From a checkpoint of a small multi-label audio tagger.
Model: 2.07M parameters, arch quartznet, norm batchnorm, activation silu, depths [3, 3, 3], widths [192, 288, 432].
Training: 11400 steps, batches of 256.
Data: trained on phrases spoken by 400 fixed synthetic voices, 39062 training examples, 74.7 epochs.
Rows from block 5 of a small multi-label audio tagger, named by matrix and row number. Rows with one number belong to one channel. Each number is 128 + 32 x the weight over its row's rms, rounded and kept within 0 to 255. All counts start at 0.
Before each channel's rows are labels from the 100 clips, of 14848, where the channel reaches its highest value: "lies over" is the class under the peak. Only what is clearly more common there than usual is listed. The data: phrases spoken by 400 fixed synthetic voices.
# convs1: first pointwise conv (model.blocks.5.convs.1.weight, 288x288x1), inputs 0-57
# convs3: second pointwise conv (model.blocks.5.convs.3.weight, 288x288x1, transposed), outputs 0-57

lies over: /aʊ/; /oʊ/
convs1.32 [153  90 129 155 123  72 140 213 137  83 133 167 164  82 147 115  97 137  88 161  87 165 155 142  92 100 126 231 145 184  63 116 215 130 204 143 168 137 165 168 125 146 129 106 123 162 160 122 156 129  80 156  98 108  61 120 107 144]
convs3.32 [110 114 113 136 152  90 128 113 171  11 148 113  84 107  44 102 178 132 131  81 127 130  88 145 176 111  97 103 148 145 177 135 128 126 187 139 141  94  98 139  95 142 151 153  22 168 103 162 159 124 134 145 140 124  64  93  98 119]

lies over: /ə/; /d/
convs1.65 [131 160 105 141 158 113 140  46 138 126 116 150 122 176 121 114 112 129 153  83 143 119 106 141 151 142 126 148 108 111  57 136 130 148 101 182 185 121 122  94 173 111 124 116 151 154 114  92 124 151 161 141 136 133 121 111 135 117]
convs3.65 [139 170 102 139  93 119  97 159 124 169 178 187 172 146 150  99 127 120  98  76 175 177 173 165 134 107 156 139 185 133  84 140  88  77 126 139 146 138 135 105 134 138  81 174  95 118 115 142  86 174 100 134 124 114 130 145 127 102]

lies over: /aʊ/
convs1.27 [112  87  74 201  79 111 141 145 142  94  85 143 161 195 184 151 109 102  86 136  78  87 167  91 149  75 109 142 110 106 126 110 136  76  90 126 149  64 135  82 128 134 138 120 137  91 151 135 143 105 147 155 133  92 117 126 185  95]
convs3.27 [131  87 112 125 173 109 144 103 182  87 146 140  91 112 118 178 109 215 100  89 111 167 126  98 145 105 122 117 128 160 142 122 115 155  62  91 124 112  82  93 185 112 137  74  83  89 149 140 124 197 141  94 143  82  94 137 124 115]

lies over: /dʒ/
convs1.31 [ 73 139 131  84 147  84 131 113 140 154 119 120 129  70 136 123  77  85 135 134 138 101 166 130 140 138  92 155 175 101 158 113 122 133 114  81 141 170 138 161 131 133 118 164 125 142 158 184 133 135 166 147 116 116 184 163 161 143]
convs3.31 [118 138 160 195 148 125 103 198 146  96 171 151  77 128  91 137 143 169 146 130 131 107 114 124 155 100  96  88 136 166 149 126 124 167 167 143  99 125 137  64 118 142  82 105 135 154 219 127 137 135 139 131 111 191 133 161  54 167]

lies over: /u/; /ɝ/
convs1.163 [107  70 131 112 130  98 145 142 168 132 161 137 151 112 131 111  90 117  90 138 112 107 122  97 198 103 132 126 152  85 205  97 158 143 109 120 133  73 106 124  92 153 151  34 177  39  92 114 136  79 149 140 138 112 119 148 135  85]
convs3.163 [ 81 163  75 126  39 125  92  64 185 144 101 137 165 101 140 129  70 152  99 110 111 135 161  87 129 170 148  86 111 152 108 180 120 122  91 101 124 136 132  92  60 133 166 132 140 196 142 146 109 187 159 127 154 148 157 107 107  91]

lies over: /ɔ/
convs1.104 [132 136 134 160 172 174 162 197 202 122 118 109 127 154 103 142  70 221  71 177 102 126 102 122 113 138 143 160 172 133 158 126 115 107 116 114 163 126  86  90 171 187 144 123 126  99 113  83 160 148 159 143 172 111  92 170 104 118]
convs3.104 [113 130 122 119 132 106 160 176 146 185 123 127 125 191 145 190 138 136 121  71 128 159 119 109 126  98 140 147 104 113  82 110  72 101 156 107 118 100 129 146 136 112 108 156 164  36 121 125 105 109 130 127 131  99 214 123 134 143]

lies over: /ɛ/
convs1.139 [ 63 116 144 114 117  90 149 151 133 115 121 100 120  96 105  87  78  65 101 236 148 127 144 110 147 162  73  92 153 107 118 147 173 122 151 107  87 111 139  87 154 114  87 116 117  95 142  84 117 163  92 116 150 115 138 147 116 127]
convs3.139 [ 81 119 153 188 123 127 160  94  85 152 137 128 156 140 107  64 129 217 119  55 136 156 116 146  76 122 156 155  88 172  83 103 170  70 123 103 185 150  66 177 112 194  99 119  84 131 117 154 164 159  94 146 135 114  97 126 178 109]

lies over: /ɔ/
convs1.29 [129 135 123 137 161 118  21 101  89 162 140  98 142 121 134  71  76  54  92 157 144 109 130  98 169  96  65 170  83 116 101   7 105 130  95 121 118  46 136 139 173  98  93  72 178 143  94 136 136 122  81 194 136  95 112 165 139  62]
convs3.29 [ 81 128 167 113  66 127 220 130 143  95 128 158 135 121 135 128  97 129 128 134 111 140  74 125 127 173  93 134 122 161 125  67  92 115 139 132 114 114 101  90 138 110 104 145 129 130 117 134 138 140 202 161 141 113 116 130 117 110]

lies over: /ə/
convs1.227 [113 169  57 110 139 205 120  76 112 110 130 147 151 131  99 141  87 144 103 125 148 162 170 132  87  84 108 125 117 141  97  92 208 135 102 104 155 154  91 148  77 109 105  97  94 138 135 117 184  90 161 149  96  51  95 147 158 155]
convs3.227 [129 107 117 148 124  93 196 115 115  95 135 109 129 111 103 131 173 172  96  79 140 116 132 126 100 101  99 122 137 130 159  25 125 103 144  74 145 115 139 145  70  87 136 151 137 195 165  93 176  74  85 105 111 181  19 101 131 136]

lies over: /ɛ/; /ɪ/
convs1.105 [133  98 113 159  77 156 166 168 161  73 121  95 103 214 131 101  94 182 109 177  74 127 164  97 134 128 135  95 147 178  99 166  68 189 131 105 161 107  95 145  72 115 122 125 161 152 153 144 151 171 163 104  74 152 171 114  95 113]
convs3.105 [160 112 121 116 132 120 126 184 123 132  99 137 138 197 134 145 126  89 182  90 148 128 158  71 182 117 148 193 137 129 116 121 137  94  97 117 175 128  92 114 154 130 116 115  56 103 150 143 128 108 116  86 135 134 144 128 120  95]

lies over: /ɔɪ/; /k/
convs1.88 [136 137 193  87 125 132 106 105 145 109 145 131 104 115  92 182 135 130 157 139 108 125 120 209  93 116 190 158 102 149 101 174  84 115 112 139 111 168 135 110 160  97 125 138 101  79 121 168 113 119 128  47 127 147  92 160 132 132]
convs3.88 [ 94  86 119 114 128 154 132  92 112 198 133 103 129 158 105 122 132 119  95  74 161 155 205 149 135 148 106  80 105 115 140 103 172 139 149 150 161 169 116 103 114 154 157  77 125 157 138 152 101 126 192 104 126  95 130 101  58 185]

lies over: /ə/
convs1.257 [ 84 128 143  99  30 122  59  94 116 123 110 146  83 160 132 129 114 120  61  98 151 183 128 127 108 118 118 143 177 109  98 120 115 119 139  95 125 148 112 118 117 142 134 140 139  82 137 160 126 139 139 136 128  67 125 166 131  86]
convs3.257 [120 177 206 122 162  99  77 150 102 107 150 175 154 124 148 164 136 229 108  99  87 176 124 202 109  79 123 136 160 130 166 157 152 154  92 136 144 185 160 160  99  77 149 150  95  77  87 159 109 120 149 130 150 166 119 148 115 168]

lies over: /dʒ/
convs1.178 [123 146 176 168 150 130  89 126 156  86 217  94 115  75 101 122 144 140 123 192 163 122 147 176 138 123 106 112 125 167 168 126 112  93 152 131 137 140  99 118 149 107 140 108 133  54 104 152 172  90  77 140 140 183 108 118 140 121]
convs3.178 [113 154 113 152 126 188 130 121 123  83 124 134 103 126 143 164 172  98 143 152 120 140  99 122 121 152 140  99 183 178 118 151 116  83  83 134 146 140 122 109 129  92  71 119  84 168 156 132 101 157 157 164  84 144  90  80 180 123]

lies over: /dʒ/
convs1.272 [109  96 151  80 102 145 128  79  75 100 132 147 153 105 113 146 113 134  99 155 104  96 111 114 127 106  96  98  91 119 140 180  79 138 149 137 140  97  94 126 111 113  48 136 125 122 144 165 118 115  88 167 147  99  88 181 154 132]
convs3.272 [103 172 178 102 132 116 134 103 182 174  98  81 158 143  85  70  76 195 110  66 147 159 129 155  94  95  88 148 148  96  70 130 135 166 168 132 170 160 173 119 143 151 103  76 119 108  94 169 104 104 123 132 221 136 134 186 102 200]

lies over: /ɪ/; /i/
convs1.16 [186 150 131 139 127 118 158 138  76 155  48  87 182 103 181 121  97 101 174  94 116 137  67 123 132 128 120 110 157 137  61 121 120 107 117 189 145 152 147 121  69 156 163  82 114 114 154 129  88 100 121 108 118  80 141 167 143 134]
convs3.16 [112 135  60 158 120 114 125 127 139 101 146 159 123 111  46 111 213 137  40 151 147  87 194 121 185 124  87 174 140  99 112 137 159 121 130 116 192  97 120 136 154 103 134 151 120 135 114 121 131 133 124 155  91 139 118  80 107 116]

lies over: /ɔ/
convs1.121 [123 133 101 159  79 108  84 162  80 144 142 137 111 119  59 102 116 160  52 131  83 162 144 107 159 177 138  88 133  78  74  45 111 134 116 147 170 140 107 113 113  98 111 166 155 118 135 141  94  89 115 124  78 147 123 154 121 120]
convs3.121 [ 77 124 141 131 164 136 111 168 165 135 105 106 116 138 139 137 113 151  81 130  57 121 158 144 168 129  81 124 133 127  88 107 132 162 121 135 118 127 102 139 123 116  63 127 164 152 130 254 145 142 143 159 149 100  57 113 155 133]

lies over: /ə/
convs1.198 [147 154 130 154 110  96 124 116  89 101 122 148 142 161 106  99 112  83 120 121 168 155 234 156 155 102 126 140 117 134 139 106 158 123 171  55 166  73 128 131 103  95 130 127 115 190 115 145 113 191 107  93  94 112 107 133 105 124]
convs3.198 [110 115  97 134 146  78  77 142 175 141 175 204 144  94 151 127 155 190 111 110 113 120  83 153  90 118 158 103 163 153 152 160 124 116 168 176 135 123 183 168 134 139 112 155 131 103 103 121 109 174 143 145 149 100 134 124 125 136]

lies over: /ɔ/; /ɑ/
convs1.26 [ 69 142 147 133 169 167  89 179 121 170 127 153 109 151 150 136 103  74 163 106  99  96 114 146 169  72 137 193 104  80 120  83 157 165 157 154 137 215 101 166 145 129  96 138 151 161  70 154 108 155 144 114 174  94 217  71 175 132]
convs3.26 [111 137 105 140 121  86 115 241 139  89 120  72 107 186  94 162 112 129  53 146  92 116 140 147 105 144 101 170  61 124 144 121 157 100 179  92 119 152 128 152 100 134 127  98  84 143  93 107 179 182 146 134 135 139 148 141 154 180]

lies over: /ɪ/
convs1.117 [144 181 169 130 146 141  79 112  96 120  91 164 114 116 121 191  94 171 109 102 129 116 115 187 113 103 156 136 166 135 159 169  94  99 157 101  82 158 106 198 128 158 136 129 144  95  93 218 133 126 119 172 118 151 154 118 148 124]
convs3.117 [106 142 114 146 111 114  81 169 114 185 166 109  94 111  78 114 153 125  80  96 130 140 200 145 126 150 133  66 136 120  87 142 171 130 130 192 139 207  71 167 105 114 121 126 112 110 177  79 145 113 164  99 118 133  99 165 116 109]

lies over: /k/
convs1.186 [131  91 143 207 160 134 118 188  81 144  95 128 224 131 199 117 125 158 115 177  91 128 158 127 187 140 132 132 178 137  91  51 156 158 184 108 171  92 135 102 134 182 113 126 203 142  57 148 124 115 125 159 139 170 160 167  79 118]
convs3.186 [130 107 195 167 123 124 117 117 134 143 169 179 126 140 122 144 125 146 145 127 175   0 156 122  95 107 148 114   0 141  91 138 146 121 108 134 161 142 118 116 136 195 116 139 144 154 143 120 148 159 115 159 124 124 156  94  86 129]

lies over: /ɪ/; /ə/
convs1.211 [144 144 103  88  98 111 109 133  98 121 130 125 152 149  96  86 134  89 123 113 126 157 135 129 118 154 152  95 143 189 154 144 138 141 129 139 166 176 147 192 205  96 124 141 147 120 114 100 182 126 123  95 102 125 136  72 189 156]
convs3.211 [112  85 119  36 123  78 159 116 124 140 132 128 129 120 168 156 182 169 176 118 133 164 158  91 153 162 155 128 134 182 150 187  93 137 139 168 154 108 112 147  98 104 128 108 114 181 122 119  91 113 106 164 142 127 148 152 145 114]

lies over: /ɛ/
convs1.87 [139 141 208 112  98 155  84 139  99 116 160 136 118 128  99 124 117 158 183 234 137 138 127 108  87  61 137  98 180  97 141 148 129 144 164 137  41 147 148 106 107 123 120 145  75 145 138 102  93 123 186 105 118 126  88  91 192 153]
convs3.87 [ 93  98 133 140 116 191 176 133 140 127  90 241 129 120 117 129  65 128 149 107 152 113  86 118 159 179 143 147  88 101 133 118 103 109 132 170 129 103 167 189 145 112 125 124 131  71 101  78  86 145 123  91 113  67  92  63 127 131]

lies over: /u/
convs1.183 [100  88  43  87  65 174  95 124 143 132 139 117 134  75 130  68 109 164 132 134 171  91 156 149  58 117  89 135 143 164 128  71  96 128 122 159 169 137 124 147  95 115 157 167 136  71 158 113 165 179 145 148 104 140  77 145 137  94]
convs3.183 [110 170 126  96  52 149  71 150 162 111  98 169 102 153 121  97 116 125 165 130  92 127 128 113 171 122 132 130 124 168 140 147 109  94 134 133 137 130 105 151 152 130 135  90 136 129 110 109 128 148 103 142 143  62 202 138 126 110]

lies over: /aʊ/
convs1.82 [106 146 142 177 129 104 132 104 147 120 158  87 167 111  81  75 122 128 100 162 105 143 147  72  85  97 135 113  97  94  87  30 145 112 152 146  61 102 141 154 110 103 130 139 132 148 104 148 105 117 126 135 124 171 132 102 166  55]
convs3.82 [130 147  95 134 138 141 152 131 132  67 152 109 112 102 141 109 105 210 164 160 153 139 115 111  97 104 158  77 135 123 120 133 151 126 147 130 115 117 101  99 121  99 174 156 125 132 154  30 110 142 123 102 134 133 153 101 153 116]

lies over: /ɛ/
convs1.151 [114 105 143 124  78 125 158 107 119 114 136 168 153 198 120 111 120 167 138 126 111 182 103  70  62 171 149 101  85 124 110  85 113 125 104 118 141  84 120 159 104 118 181 109 135 106 137 154 134 136 116 107 102  93 173 145  90 116]
convs3.151 [127 124 101 119 128 123 131 164  80 173 163 117 127 167  84 128 173 132 143 164 142 128 189 123 141 164 181 163 145 137 118 110 131 143 146 153 169 156 134 125  90 163 134 173 167 142 111 162 174  86 135  86 148 114 103 124 154  92]

lies over: /ɛ/
convs1.63 [116 134 130 145  80 121 101 144  90 113 159 146 163 146 113 141  81 156 165 141 127 166 197 142 153 130  93  86 116 152 110 104 189 119 129  59  75 164 122 159 112 113  89 102 184 121 153  94 112 114  94 157  83 152  95 101 141 162]
convs3.63 [121 125 165 125 110 155 112 134 156 108 140 107 126 113 126 165 130 124 149 116 132 113  96 234 167 145 108 142  99 135 203 128  55 109 157 202 107 192 115 157 187 133 128 143 144 101 144 122 102  92 151 146  94 114 149 115 133 166]

lies over: /ɪ/
convs1.150 [132 111 145 111 164 139 144  96 105 190  94 186  75 127 105 110  99 158 100 218 144  97 127 128  90 133 114  83 101 128  92 142  99 127 144 121 143 111 158 143  86 112 132  80 122 142 119  83 133 112 144 143 112 121  96 129  81 106]
convs3.150 [ 29 167 141 128 147 169 133 124 153 139 123 135 121 145 117 142 114 133 126 132 100 136 131 153 135 159 126  97  91 125 136 155 115 129 115  95 119 102 124  79 209 100  51  95 140  40 123 121 128 176 154 166 148 108 212 133 125 145]

lies over: /dʒ/
convs1.147 [ 66 124 149 152 124 166 137 137 114  58 111 111 148 126 187 201  99  61 175 143 156 137 151 162 150 107 122 110 133 125 118 154 143 126 183 196  89 116 105 155 100  81 171 138 109 119 108 137 151  85 102 108 155 132  95  91 137 152]
convs3.147 [147 107 114 116  95 141 159  92 207  95  60 106 135 129 124 130 184  53 152 125 174 170 147 120 155  85 120  92 150 142  48 154 114 113 112 113 136 127 148  91  65 150 119  89 101 147 104 112  66 143 133 134 131 187  74 107  46 103]

lies over: /k/
convs1.242 [203 153 118 151 127 152 180 145 151 142 188 199 154 134 126 117 112 133 172 160 100 141 123  93 186 146 114  97 164 184 124 116 133 140 125  91  96 134 121 198 131 150 100 129 130 192 122 203 130 141 113 152  68  84 136 129  99 111]
convs3.242 [ 77 163 119 148 175  75 156 133 101  99 192  98 114 173 126 144 116 161 104 152 121  96 157 145 134 138  91 149 127 148 173 125 127  90 148 141 148 138  95  96 119 121 106 108 172 166 124 109 138  82 135 147  78 181 114 148 124 125]

lies over: /ɔ/; /ɛ/
convs1.38 [119  84 187 196  93 101  68 153 157 145 192 113  98 104 159 166 114 123 150 140 118 169 148 150 137 167 227  75 120 171 142 171 137 130 151  80 143 102 140 107 144 137 109 137 110 111  98  96 107 123 148  16  65 160 121 173 114 121]
convs3.38 [ 49 141 125 162 115  94   0 122 122 106 120 112 130 126 139 130 116 122 110 126 110 105 144  67 154 128 238 106  95 156 127  79  62 123 139 163 115 103 110 135 127  99 130  98 108 123  83 148 100 110 104 137 112  98 118 102 138 126]

lies over: /ɔɪ/
convs1.156 [149 114 138 112 142 108  74 177 184 121 117 139 121 136  96 184 117 159 161 145 136  99 129 158 151 120 243 173 154 172 164 170  73 115 139 127  86 189 170 125  89 111 131 124 126 123 118 163  86 120 119  90 148 142 116 118 142 142]
convs3.156 [136 122 166 130 107 131 255 124 125 128 127 110 104 100 135  76 162  87  81 125 131 127 161  97 167 122  45 123 119 132  87 134 156 153 134 152 122 118 168 158 105 175 106  92 113 159 175 148 171 118 158 158 109 128  97 108 134 145]

lies over: /ɔɪ/
convs1.157 [124 141 121 142 144 107 134 125 139 132 128 136  92 140  89  79  78 160 164 142 121 169 185 169 154  90 102 170 100 101 144 147 125 166 128 105 147 113 113 132  72 111 116 159  96 121 112 119 144 175  99 151 159 166 157 119 155 104]
convs3.157 [120 134 130 140 133 106 143   7  90 118  80 121 106 132  99 128 163 163 107 184 136 118 113 106 157 101 156 124 165 130  87 166 142 155 132 115 171 115 149 115 150 186 130  94 134 108 106 153  90  76  85 144  90 154 163  97 121 114]

lies over: /ɔ/; /ɑ/
convs1.79 [157 108 156 102 161 136 168 195  67 103 128 174  88 153 170 123 120 131  74 115 120 156 168 126 107  98 145 187 139  68 154  90 109 142 149 124  38 181  94 163  90  81  95 119 115 136 110 166 154  85 161 118 170 136 137 110 203 109]
convs3.79 [126  66 141 122 147 141  87 166 116 105  97  98  68 111  93  96 134 114 146 140 180 134  80 116 181  89 113 178 120  79 147  43 108 150 134  26 119 114 114 156 157  88 161 122  98 136 153 101 109 135  72 114 130 164  91 141 111 119]

lies over: /k/
convs1.250 [172 132 153 127 147 139  94 154 134 163 125 134 125 109 142 137 119 129 124 144 115 141  95 107 157 133 109 102 163 131 150 140 138 139 153 120  94 140 151 169 184 108  45 149 137 179 168 144 150 112 166 102 127 135 139 117  89 120]
convs3.250 [104 140 141 172 145 122  83 118 119  91  98 116 161 125 146 142 187 141 159 145 119 163 116 102 115 126 166 109 118 136 143 111 120 103 126 133 102 105  98 160 111 155 177  86 141 137 112 134 124 107  87 110 106 131 145 106 133  53]

lies over: /oʊ/
convs1.76 [126 148 209 108  59 109 109 106 134  90  86  84 170 110 112  83  86 110 133 102 108 145  84 103 145 156  97 105 130  92 137 114 146 116 122 154 123  75  68  91 118  50 169 134 165 111 167 108 137 141 129 149 109 139 146 139 138  71]
convs3.76 [201 130 142 103 233 111 187 126 116 146 176 109  95 147 106 121 142  66  96 164 188 116 159 137 146  95 120 137 139 114 137 110 194 166 129 159 117 142 182 135 129 125  92 138  66 134 144 108  99 111 123 117  99 187 121 121 137 147]

lies over: /k/; /t/
convs1.58 [113 130 138 151 106 118  90 166 107 103 120 112 136 140 104 144 122  65 156 104 146 119 164 134 101 113 121 157 152  91  79  98 149 106  78 171 134  80 137  77 125 147 107 121  87 161 128 114 122  76 104  84 185 144   3 170 194  88]
convs3.58 [190 129 129 136  93 122 139 114  22 168 152 127 117 124 182 122 101 172 154  55 101 137 135 118 120 196 151 128 112 176 189  90 154 121 107 139  99 114 140 112 162 198 116 109 190 143 127  87 152 139 141  97 156  88 126 106 138 139]

lies over: /ɛ/; /ə/
convs1.45 [167  95 109 122 173 128 167 102 160 150 125  99 102 134 125 123 133 124  91 131 132 133 100 127 131 137 112 106 100 165  67 136  97 132 125 155 153 136 130 190 146  96 103 123 155 175 165 125 170 138 129 172 136  87 128  89 111 111]
convs3.45 [130 142 193 146 118 117 140  72 134 119 138 112 131 137 126 107 164 141 104 111 111 106 111 137 169 215 126  81 136 130 149 138 137 119 110 140 141 116 100 108 176 127  88  69 109  90 119 175 155 191  99 166 149 135 155 108 164 155]

lies over: /ɔɪ/; /oʊ/
convs1.138 [139  92 186 113 131 102 198 139 155 165 124 166 155 137 147 147 141 182  76 124 143 177 158 142 106  73 215 128 104 170 123 186 136 127 143 115 122 174 113  94 149 140 136 127  61  71 104 105 131 123 118  84  64 145 123 158 122 159]
convs3.138 [171 148 106 159 138 164 110  96 107 127 129  92 111 117  66 162 147 151 151 156 149 146  97 148 143 129 101 106 146 161 135 166 105 135 129 147 148 162 130  65 158 113 121 119 118 126 124  51 162 128  96  99 145 255 160  84 142 145]

lies over: /aʊ/
convs1.86 [ 94 127 108 121 132  58  27 146  65 152 172 153 127 141 153 123  90 115 134 105 169 107  81 173 122 167 104 149  86 144  58 113 110  62 133 131 141 149 133 145  78 162 122  33 132 101 106 156 144  87 124 107 133  53 125 177 136 135]
convs3.86 [127 122  90 171 166  89 177  98 160 168 103  99 134 109 100 122 156 148 147 136  97 133  88  88 123 171 172 141 163 160 101 146  77 121 142 141 142 138 136 134  99 157 156  75 137 115 163 199 139 143  50 161 150  55 165 120  96 166]

lies over: /k/
convs1.55 [101 161 154 107  71 138 142 100 139 105 196 113 157 154 170 148 107 146 139  90 155 129 112 137  93 108 140  84 189  38 106 100  84 154 150 170  67 127 126 167 107  84  84 112 156  78 159 126 103 170 103 131  47  68 108 166 163  73]
convs3.55 [100 121 104 133 139 101  82  97 163 124 106  78 129 153 145 166  81 155 145 113 104 164 133 136 108 134 129 141 131 131 105 122  96 123 102 189 121 191  99 156 130  96 123 147 151 145  74 164  74 133 108 160 135 100 117 165 136 132]

lies over: /aʊ/
convs1.170 [ 81 143 125 115 173  95 143 141 149  95 147 113 173 174 115 155  67 124 109 127 110 103 124 115  81 154 148 113 129  81 139 116  91 139 137 151 159 111 152 117  63 126 162  82 103 115 126  93 151 170 144 103 168 157 135 142 180 151]
convs3.170 [175 110 139 122  65 139 115 106 121 129 177  73 153  86 140 109 160  89  80  80  91 145 152 136 148 115 131 117 135 113  84 179 176 148 146 119 158 119 111 159 155  47  74 119 146  85 128 154 116 120 152 132 183 119 124  98 151 141]

lies over: /aʊ/
convs1.203 [131 141 151 148 148  89 166 178 108  98 116 127 152 144 101 165  66 161 171 178  58 125 103 134  62 121 124  27 139  84 136 150  89 136 131 102  93 122 139 103  77 152 135 110  97 101  84 106 154 148 162 141 139 237 153 143 159 139]
convs3.203 [ 99  97 117 130 145 103 176  78 142 115  96 139  97  96 129 133 157 114  90  80  98  88 140 148 146 122 155 110  98 164  93  97 116 120 118 141 134 132 165 145 127 113 191 160  54 148 137 136 138 136 122 152 172 151 114  92 162  86]

lies over: /ə/
convs1.267 [138 141 171 153 146 223 115 149 126 186 103 129 127 104  78 148  92 104 100 127 125 195 116  89 121 112  93 129 114  98 163 118 166 120 139 122 137 119 122 131 136 121 143  60 101  79 116 122  89 106  97 119 103 122 171 168  81 137]
convs3.267 [ 95 115 156 106 160  90 139  71 149  85 153 176 120 155  93 174  68 150 141  87 163 131 133 174 131  91 100 113 114 141 162 128 156 160 169 124  87 104 163 108 120 180 152 109 106 174 131 132  76  88  45  97 115 104  87 149 140 100]

lies over: /dʒ/
convs1.169 [105 179 141 142 185 186 130 125 166  65 106 135 145 203 108 116  90 104 106 133 111  89 116 138 181  91 140  97 116 131  74  96 124 141 150 112 167 175 147  86 103 100 137 131  71 153 110 160 138  62  32 133 119 183  87 216 116 200]
convs3.169 [ 94 177  91 121 140 119 135 107 109 113  75 133 142 128 100 161 173 135  80 126 107 122 129 122 137 131 129  84 118 147  82 126 164 172  76  86 108 136 107 144  96 139 155 156 141 152  36 138 118  85 155  79  87 117 152 153 123  87]

lies over: /dʒ/; /tʃ/
convs1.115 [112 154 100 165 157 203  99  93 125 117 149 154 120 152 103 109 117 102 149  65 162 118  84 158 126 103 137 134 154 119 134 110 123 124  89 135 153 140 143 100 207  96  53 115 130  96 147 156 179 148  22 152 166  66  83 134  85 191]
convs3.115 [148 129 169 118 133 154 137  89 164  77 132 116 148 109  72 125 178 138 101  83 110 129 151 146 168 127 157  32 139  91 125 163 113 101 145  84 170  77 166 126 104 152  92  96 105 135 125 179  78 142 165 172 180 148 172 125  75 101]

lies over: /ə/
convs1.109 [124 118  93 120  11 118 143 137 142 115  88 137 131 125 150 179 103 130  88 131 150  89 116 112 132 126 138 135 135 186  94 139  83 129 111  66 115 164  67 161 150 107 139 133 177 151 141 111 123 106 118 155 165 129 158  98 126 133]
convs3.109 [102 114 171 111 190 133  96 154 163 125 120 126 121 109 153 105 119 144 128 110  92 128 137 155  95 127  89 135 128 105  99 138 129 128 139 255 131 212  80  84 131 140 116 109 130 115  91 133 105 154  94 130 144  73 140 136 130 147]

lies over: /aʊ/
convs1.129 [146 155 172 156 147 115 121 149 160 129 100 140 135 167 175 227 133 128  90  84 170 167  95  96 120 123 131 242 142 160 141 130 177 154 132  95 135 127 182 127 168 133 147  99 133 118  89 161 135 155 117 104 113 100  93 156 184 175]
convs3.129 [161 106 144 155 143 137 127 151  67 133 161  98 152 108 187 150 110 131 143 203  72 128   0  98 133 146 147 191 197 160 195 133 111 105 194 126 158 121 135 126 126 139 148 160 116  90 204 119 142 112 134 168 163 126 145 148 198  98]

lies over: /ɛ/
convs1.71 [132 161 113 125  83 122 188 103  90 122 111 119 148  93 104 122 110 115 128 119 147 134 231  99 112 120 147 166 161 104 124  84 134 118 143  30 121 186  73 169  75 123  98 141 116 172 129 187 114  81 113 104 122 142 178 134 134 117]
convs3.71 [160 119 116 110 149 188 143  82 111 177 124  90 104 165 141 110 167 137 151 142 141 145 119  86 155 162 125 102 144  84 114 172 196 146  96 129 145  93 106 129 155 125 171 126 163  74 110 182  95 180 102  90 112 120 105 129 169 131]

lies over: /dʒ/
convs1.187 [152 112 128 164 128 182  98 157  78  79 159 159 118  95 101  99 111 127 156 151 135 173 119 123 131 124 116 104 123 110 148 145  81 111 107  79 133 129 191 139 121  75 154 111 157 101 143  94 102 182  76 129  93 174  89 200 142  88]
convs3.187 [128 129 119 140  99 135 159 108 121 128 139 131 113 111 118  96 159 121 163 149 100 113 134  86 157 108 103 136 126 137  96 112 127 134 113 133 118  74  92 134 168 140  95 137 149 188 169 153  94 150 110 151 149  99 217  47 178  77]